Rows from block 2 of a small segmentation model, named by matrix and row number. Rows with one number belong to one channel. Each number is 500 + 50 x the weight over its row's rms, rounded and kept within 0 to 999. All counts start at 0. Numbers have three digits each.
After each channel's rows are labels from the 100 images, of 14976, where the channel reaches its highest value: "responds to" is what is common among them. Only what is clearly more common there than usual is listed. The data: rendered dice on a table.
# convs0: first 3x3 conv (model.enc.1.0.convs.0.weight, 128x128x3x3, standardized in use, each kernel summed), inputs 0-127
# convs1: second 3x3 conv (model.enc.1.0.convs.1.weight, 128x128x3x3, standardized in use, transposed, each kernel summed), outputs 0-127

convs0.113:483594454473471497497453587512475521513453512474413427527500459521476476488529534545511533466452509509580510485421391515501473528547529555413403512573608461559536493531506530579485436454520433534480559458565517410436521396547528493531508505506535562422548453651521551365438465517531493530507473467530488483369443541488490474578434558504473532528466487480569455523468555531521442570556
convs1.113:442488485557407496495495470521495515484586478523455558528498500564543523520465569525481365567466537500521497414643521447441534533481580421543489528539449483468612453549455571491470456534529430513541455561597502491507473515546568518488371482542599462505497457506507486514540548563509499540511509409435510444517479477506428530531495573525470414529498603585593575559448512551591489512512
responds to: one on top; dice: one; total: 1

convs0.67:519400553470446459506531493431515585563496481604439543428483572490460504369457517464527441543534612491511551564534478558487530524514502439524480492506482554553499557560524467481486504463529477421488577425512593545484511517476437452550551453417512485441476504481559526495436472572596491558468532570458479506531485484551447532413525566485632473478414457464438396436490413581543520537485
convs1.67:501502557394478527595589559508526549486493490490609530496473505442493510609497507509412502526470496598575568494559493511569377501456453599421510524531467463502425564455444496392497430539486430593502477504490495518391562447419472500518532421519554527433465429473428361545521618463538514461521549487471497501563519483536516485520490521462510461568488506488454564476525501519505520565490
responds to: dice: one; total: 6

convs0.32:509547513502447513480481483534409491571524578578495575531502519512502466410410461507489525508521476497594481412523500473576533507570589465440397480508493484513277549597559591415563481486513482505564470520507459511487576503509375516496484536547561538513451486491522539487434520471444430461432486470412497576429526487448507501487487553511536493550435438500439485426507545540540473477536
convs1.32:525445585425540475477489562504443496468466514485507562433482492564614501456504445507460502446412607535433451439408501434413548527453535565451460560527469500521447498553455465476470474514487508484491473562516494527532462455465421497484482520495431486500551516496450553546572390539545474474489643511448455470413530607444461552524586540475568431529444558448518572512493583500622474434502
responds to: dice: one; total: 2

convs0.17:522599473537498495435542545489455518532557473571498503501550544542482451477449498453472494464555488453494507552471473608368554457581542510503554613464404529505467523531464410425625483404496437517552517506538485424526582498510527408485547421554614492440447550410556478500491472541432543481424456433468490409515540447500465509555527481459451517530521476516518513501493434619491539551535
convs1.17:473508490448529474530517544595479419534566503516435465495464522471540422438484545497554523531538525529531532525507459514539489494456432479583583479427511527515528617555517456394474558505591519511566480609515448496514508483409473550502422467440491427487482564509434511486565482475413438528482388572582410439472564544529496551509513521552379472551614480430481565584503513476412481474530
responds to: dice: one; total: 6

convs0.47:397573542467569527486552562492472546537435464499473521518465522517475510460579549517500425511534503482475512514450587525425491419476519540476452533536484475476598564520454508492565552417486464467574494442568540526513497592461488469464513347506470542431498501411452524446494469506366573571487467525406542463515590565491359556491556509478528459517383473496518508561491447487576543560486
convs1.47:509471501462455541516514549521491457503373530537473470595508468398453463491498513437465562552507519587557519438573507506543432512530572461560623459493503547485390676448550502434544532462562504538536516505550540443500508486425632501488471399545552504542463573528475470527547576466404550499496428509602445498510504459447545530541516528502434462524576489482482520505483448461546519521543
responds to: dice: one; two on top; total: 2

convs0.81:480525535513505509483526489461467563456513366472449404548466518556413539504587570540538502474457452514393587499386611592512485426534456534476519491550452525410530429479472516471548532566487449535554496520579546418474521425545513481493514586498414478530600424500503543517513437489470527422502577525500572427460558468492441505498583461500505491511428489488440497440467448528524480607566
convs1.81:571493476537510516491434447491517577537504505468512513486564551520514541466463504512529463486491505497483523422571497501487504508457464542433566433478558434545604413479400525405520514514474497574508632506529485540546462510578482526539565430494443520485494526480522623545440578431402561560511459549558477439547418505530436445422411443484547461396557564482459524434461459436400521563549
responds to: dice: one; total: 1; total: 3

convs0.85:492480504492473519524573513480460485562515496522378446504519519645438551445484484483511538531464588536509577457471502463490470520484526522500468494538525463417559477594431555401600551426391453502578536419503478475529478517499311592531479385524546552435477501458526512529421474527439528465516480491500497560467491458549449522565547492486475462576438515416514567551548475473528447515485
convs1.85:457562506499583563586484536526546383499524495529671453411503528422436488557460451497457537505511541480572607465522473545570494471494503546510540525538491543553475539478552484477438515404570537475418527450494509441488619505480366466445483396486535479542493488531459414532567510585475467552517555486486461447490515511481498448507526424471518467528562484571427484527510498462499425444402
responds to: two on top; dice: one; total: 2

convs0.109:452529456451536532499514550538502452521501506578499482531585506605516508562462570418499539514542480449465516414609554455371494470523516525439482559383387457516552478463464425488528498527508493513432533557472475385488559553543526425523544542537492538465442514401494545537529369494494519495593534509496498496518490472485466498557469487541405530559583433459570509455507372525437499548553
convs1.109:492501530480498534534435464509485526618469512557469524540516462555519480420527535505580586500556506491541506567469519515487524412482423556580585519432549505510548481557514440564459517516443539472567457531449533495509380520507495468495498534542357501603498566502549512411415414507385501521475499472573559516456544478451453544532522491593471590404492435432452473508423511505502501617559
responds to: dice: one; total: 1; total: 3

convs0.92:558491401585555470468508564389596538459451454617534507428564482440520561586576487457523489468486495489467531427527457544542513511511500441547490493418470484486483582516435449527566488564505450559492435637495518515406538425502539435430481412474545521582542473537455550426507511489496479385469476485444505529450471525450577482536476498520458486464550581565452454560486588541509530475529
convs1.92:473516506490493533570507524531455484515551425600471583509435551562531507584511473437426515508422507548502495535495452560473448457475540525455554546522508538477481628466566555457425504405503523446455473603447514527537407535480524587503564458472552492521495460566470494520525521541549437470446513447538590558339641514447546493543594522574490547477455481451494552415515462497505553532523
responds to: dice: one; total: 3

convs0.35:441397473529469472507430473448495546456473475390493500543468394404479419596523464471488490544481477503472478489470573511536439529497479486623560519481511463508527453471596446568533484514478472520457452470456492392537525478499699468589486593467432498424563580553484534536458590488616531551514531518490497541487534533551443505530491482532505493491477579438546501492486579465500496478434
convs1.35:541544475471553470419490456543450638479585430456500536525496513490502485469516512553530467462496424517557534591498485451458452526387460473446489458511456478502431457492427480611484465576409469511537517586441533560454430446530518497573533598441481432439561462568471488465446547448521473545477574474439526514549420495495521513421495463583496536391494571460593468513480557515529566607502
responds to: dice: one; total: 5; total: 6

convs0.56:556562504451522512480471574529473537558611452448574547519462512486399477393489518463473525496601504538444547412505512450485522479471563501414472404507468530526575450508481471500482540471482429545456530522476554531476411527479460519442510472511476589533471450424533534447408501476401560439508560557490512492477478646468584502553535530426550509551415459417543572541432472472538467600540
convs1.56:451475453529534517522521507527508497546437460461469512543648536447453523486443482497442486450503545519498384486546485581617484495507488517458476491446540446424495594406524477434507538446526531470462493480591377424469548560449456545453520441435548525524407537422515437547553511508497419460498497492524502504589508439601531563568432491474588521627534444560456555526495465543455478477456
responds to: dice: one; total: 2; total: 3; total: 1

convs0.97:537622527489479477385469479477401490526511533609535509518567492506446534493466561508573478588600652478508482464456550460402552499489534477466459562509439479518523441545495486462487479451483498522446528422550553382491576570498500489466467531523567438506405556515468544519479455437501443609505473479524431453515536565404480524522572504485495517539527413459511514578533398464438516527523
convs1.97:515457477423411428576592492512506461497495446614488425441473445486457460563509446583624487572514440582544451453547484541562469539442459466480530439460474563492520502427539482434519472446523478491507501445523480428569528515484504487457434394541451560520487584534531443446452508557434498505537457489584422425454558462591585452458531484534530454555521414541450490541580432503483468473450
responds to: dice: one; total: 6; total: 5

convs0.41:515501457531520507441437481479421479537470586639518441663577488524428498440554452471440477487568520477501487498442530546639512529530491492487555547560502519588418512481457532412502477583536521486525474485495389446599474480528526571535469430581462527436575547442540498534508477478624425449503456484454530425443515483482452534538523481423515492494450476460535475529482516459513411484530
convs1.41:468440496525435521409539514465550530496553518518540499507520482542408568513475412518533485496495523429510550429560521439539483498497529480476458482507444546434516453567561417576513457424462454422514477446478543454506558440562488513427527521463487562580477474417539536539570484440613577460518487558473464433495502459494661527555467583442536475494403437511451469555554460508552418400405
responds to: dice: one; one on top; total: 1

convs0.19:517463389522451480562564498449362506522533438448558488452485565505502498445424558523488540616483453470473555456486521502508506407479511523530469360429531488520556481476475460450517489488543493522511502541476474565530417466473549525484494546516486536483442556517504480493494424487530487465515471484614526504571456508503528434519509623517625522552690499501505532502532414466395516575546
convs1.19:579547559464524504521534566476518636534533542496543493477498573561495532583485428469435512530521497472535583518443525477507513543534449547450402537516469488409445453508554432580506558507488506442606486443528488503462500453581472544520503607479479537424549365433452457504519532506526525416495503475426522546516491462398476460608485548421482508530368485477525484511577444597546477503542
responds to: dice: one; total: 1; total: 2

convs0.13:509549474520485424541439497480435494480435525555536442406489447490547492596455496490469469574455468454515526542441522606506511430469487461557579484477538460510539543446444407588561445457559549489422469579486535572512509440510568458464476615448562465462547560595464409445464476532565491510528555539498461459498453493547587491426497462588553456449665516494531463511503493535485550439473
convs1.13:457517539496472552507551519573505611563527458453477477518436549547518502445553475491516416513530477507568531537460447435472468476509454489531487502504543411461470573450442523664516495462417452481531586516469514553419493457566468446583578582532481442442534408503502484481524475435451461468533514429448547588486460501326469452460466516528426576503442501437596412478526509515496512518485
responds to: dice: one; total: 3

convs0.73:562595576443498468494478436495499556473503443528518481541509495468425513547660471582478426447488535437469513576542506499555449535507468475436462557467616449492551398402447472536506479557548429546489513506601522520522480443513489473474412622446462528509502483472488468467470434520498491460468505558427525521479502603540511500473510526456468437385467457457542511530551642483563566533531
convs1.73:443486522497510527460515415531432646699585530517524533493572495519556500571490533471544480414527448513504538558473473520508500519461492460582539418489494528548512467580469518478482502566398620461531607494462492542458537504581465467466564519601529483496458487539508513535536514459486474446510488466484580538510428389475530459499450569445627492538529505478550450452549527469459491550513
responds to: one on top; dice: one; total: 1

convs0.70:500477503449478497573554513455462463428481468508546526553478608474480512479439526522414530500533460551492450552547398421623479478433494445496462631572508419449466539442450503503536515444514475541435423500481509544506510505390485498375571472529564493537479439508507523502488490608488504553573515404476494527483465569410493604544466548523481540492513604509399583436566469518499505505554
convs1.70:533415462516541457457525486526579625476488570524555572531469469523511519420450536524483523541570549482470478475449367495448575433454482492517440461551485476494477536581516503481474484477498563496476368566469453515470525555432372536469446513475452440462427530557479524446412571461582528542528485613503523475498531458539438391514436522534428441588521511590484442427450488486499475526525
responds to: dice: one

convs0.124:549526443474584549435480557415475511490408504544580485459532459473410457545556515530584493510489528422463547645518541502468544585509483502374498533488327577527515472605418506499497434487583507544490500528467506477506587424485529464482577466497526498589531368451430471483463468465483536519502460515455477473519463555528494517527454549490575517532529401472486474552460494479507531562485
convs1.124:450487564498461423577574577512430495527558485479443482408570460475530495568515491467538482552533454577491521495495452582448405527459468480491425427415569516389477511455496497429565452445490531542570511472535518448538509539540565432462568482457495551469424469424460509560539471459427512503450538436491467529507596441383624501534470450464534499577474489459561495486568400539520587492499
responds to: dice: one; total: 1; total: 2; total: 3

convs0.104:573480430404529537546494537572531554489501428349516456492509517506518423497508509563447557506513548502495486475500560439484522473525454551383508465498474442555575492483472480436520544492579485483559444601547513493525542418482472432459506388520409505470414547460487505556516503452468510445509512520421640506460498552410471540518496565597527486499400399497568454522574485520554557495553
convs1.104:526384433533460528562455556470482550527438601484398567535550469501480571556547479412448514481456445480471545473532509528492569495548453537461421527460461476555501466522426331467483500534478471496482564487525539532451532501594531473489542441521583564528514503426472548466492577488569577484464542613406513562566449433499438484486436538447535499482509516507521502570612486454527551476581
responds to: dice: one; total: 3; total: 2

convs0.10:509576540549518462528512522471490375420467511449457514473443443483545484495503491479467486493455458459544422493462433595476483527531462481524607482491576385528415522467448523600484475555556528520440406633490480596493470428519497535505500565456564440415520530540424507507506576514568547494614560503530514521454478527544526489455476514574556456441590562492408498503482584508426489492424
convs1.10:453473558426426556458512599539527493481543543503500559446458472492546447450559422486456465497578468436498459544443443455432506464511546434432479460503469519499393500453504540595520563495467427458494546565467512559487472467518465453611538598516446487479563435479488510486496414506482513468621614461485497593522436504394448479523556515510410506509457545524560453574438567495545526603548
responds to: dice: one; total: 6; total: 5

convs0.68:495483371467552569458534512587487469554500546433505546489561549630474430499541515453509528454531450480429507502472504462538524418530493605531503401468379477542553420567448527389471531526416492553608445482457452562526479462570557487497525407497509555534498489469552560474528419541485427425471520530489516500470534511416526480557531571512488553487477384446536544520427464523447511515537
convs1.68:543523501531482540501497573378444488507536454432541410531526551544487555541484448442433474477558451476481496387581530537570410512491438454460417528484536507422517371480544455489525549610477491556607472466552454547555530522484560515407558564412641533484512419451523492554560460433503512446482500528514478488453517476510468543507552502443497560530401447504566451535541456525494539479527
responds to: dice: one; total: 6

convs0.74:476475381494500551560495521491511535517541503498595546429501529539418479546346455452568558520407459509581579398538519501464563469532569497481360454468490571498470470488481454478495593490529523462489498499532513477516605496416520448460517459523551533567428436488518465571500534521453528517558533582451538557434457414458509533510492513480516499605393410520550494558510474583482492503531
convs1.74:531494547534444448530543494543491444460449530479499485419463468451457453526524524598514597498376596499530484475448502487518570527553546548508498452517515559535450477556553546552465509550562387540456478521488589397490422598481604489461387505493459490491539536538528467469478541639502448482462519527460491544509547493491474487576584359545408471568489485484479560498449545522552494432550
responds to: dice: one; total: 6

convs0.118:470600528599486512399550435490623464572403519533541446551429521516474578530468531539500529596550466438399547500566488562507445471555537482494477606391527487499492475509447508496477498456496502502567499497634387535567511501539559523470491467503536456533519416552426468488493447483415458460545403575521507471488458564419568516489466491519480527479471547483455501528455541481390482544510
convs1.118:546510539417522587494394524428408428553481495470464451477488534535495533537498495494555510496584425484504516502409439534422448501432437494565521476430492582471485519566601413476484546450526519476531502446452465539471514462420488431472504604550536473518518519459451587450472481548491422483482565398519536510431463507464471458562539571605409509427551549447516456500536607490491531617499
responds to: dice: one; three on top; total: 3

convs0.86:457450479423569530489524505510489516597604518495413549513533556534384604396493478484572566538500510529517510450524429421600495507536490512522489564522422489550412573571441486546470582493452499510587385470472519472472532548471425502491533471599442558548440550425484516479552486480440456473545523487531518534489389456592492461439432492494487554487607462499469484474480493488457421477463
convs1.86:525495550502478399447573545492501544540543529552566462468507537556453513509464448506405533499468536610527531479449452525501488485475543487431423531577570495551524434555561437429509401523503551403447477537535511506441428434459451507449547442490524482423523489420411427558411664572504545410519557538475432483494576519472521508544484447502509458529435413460434536483446517459545516459504
responds to: dice: one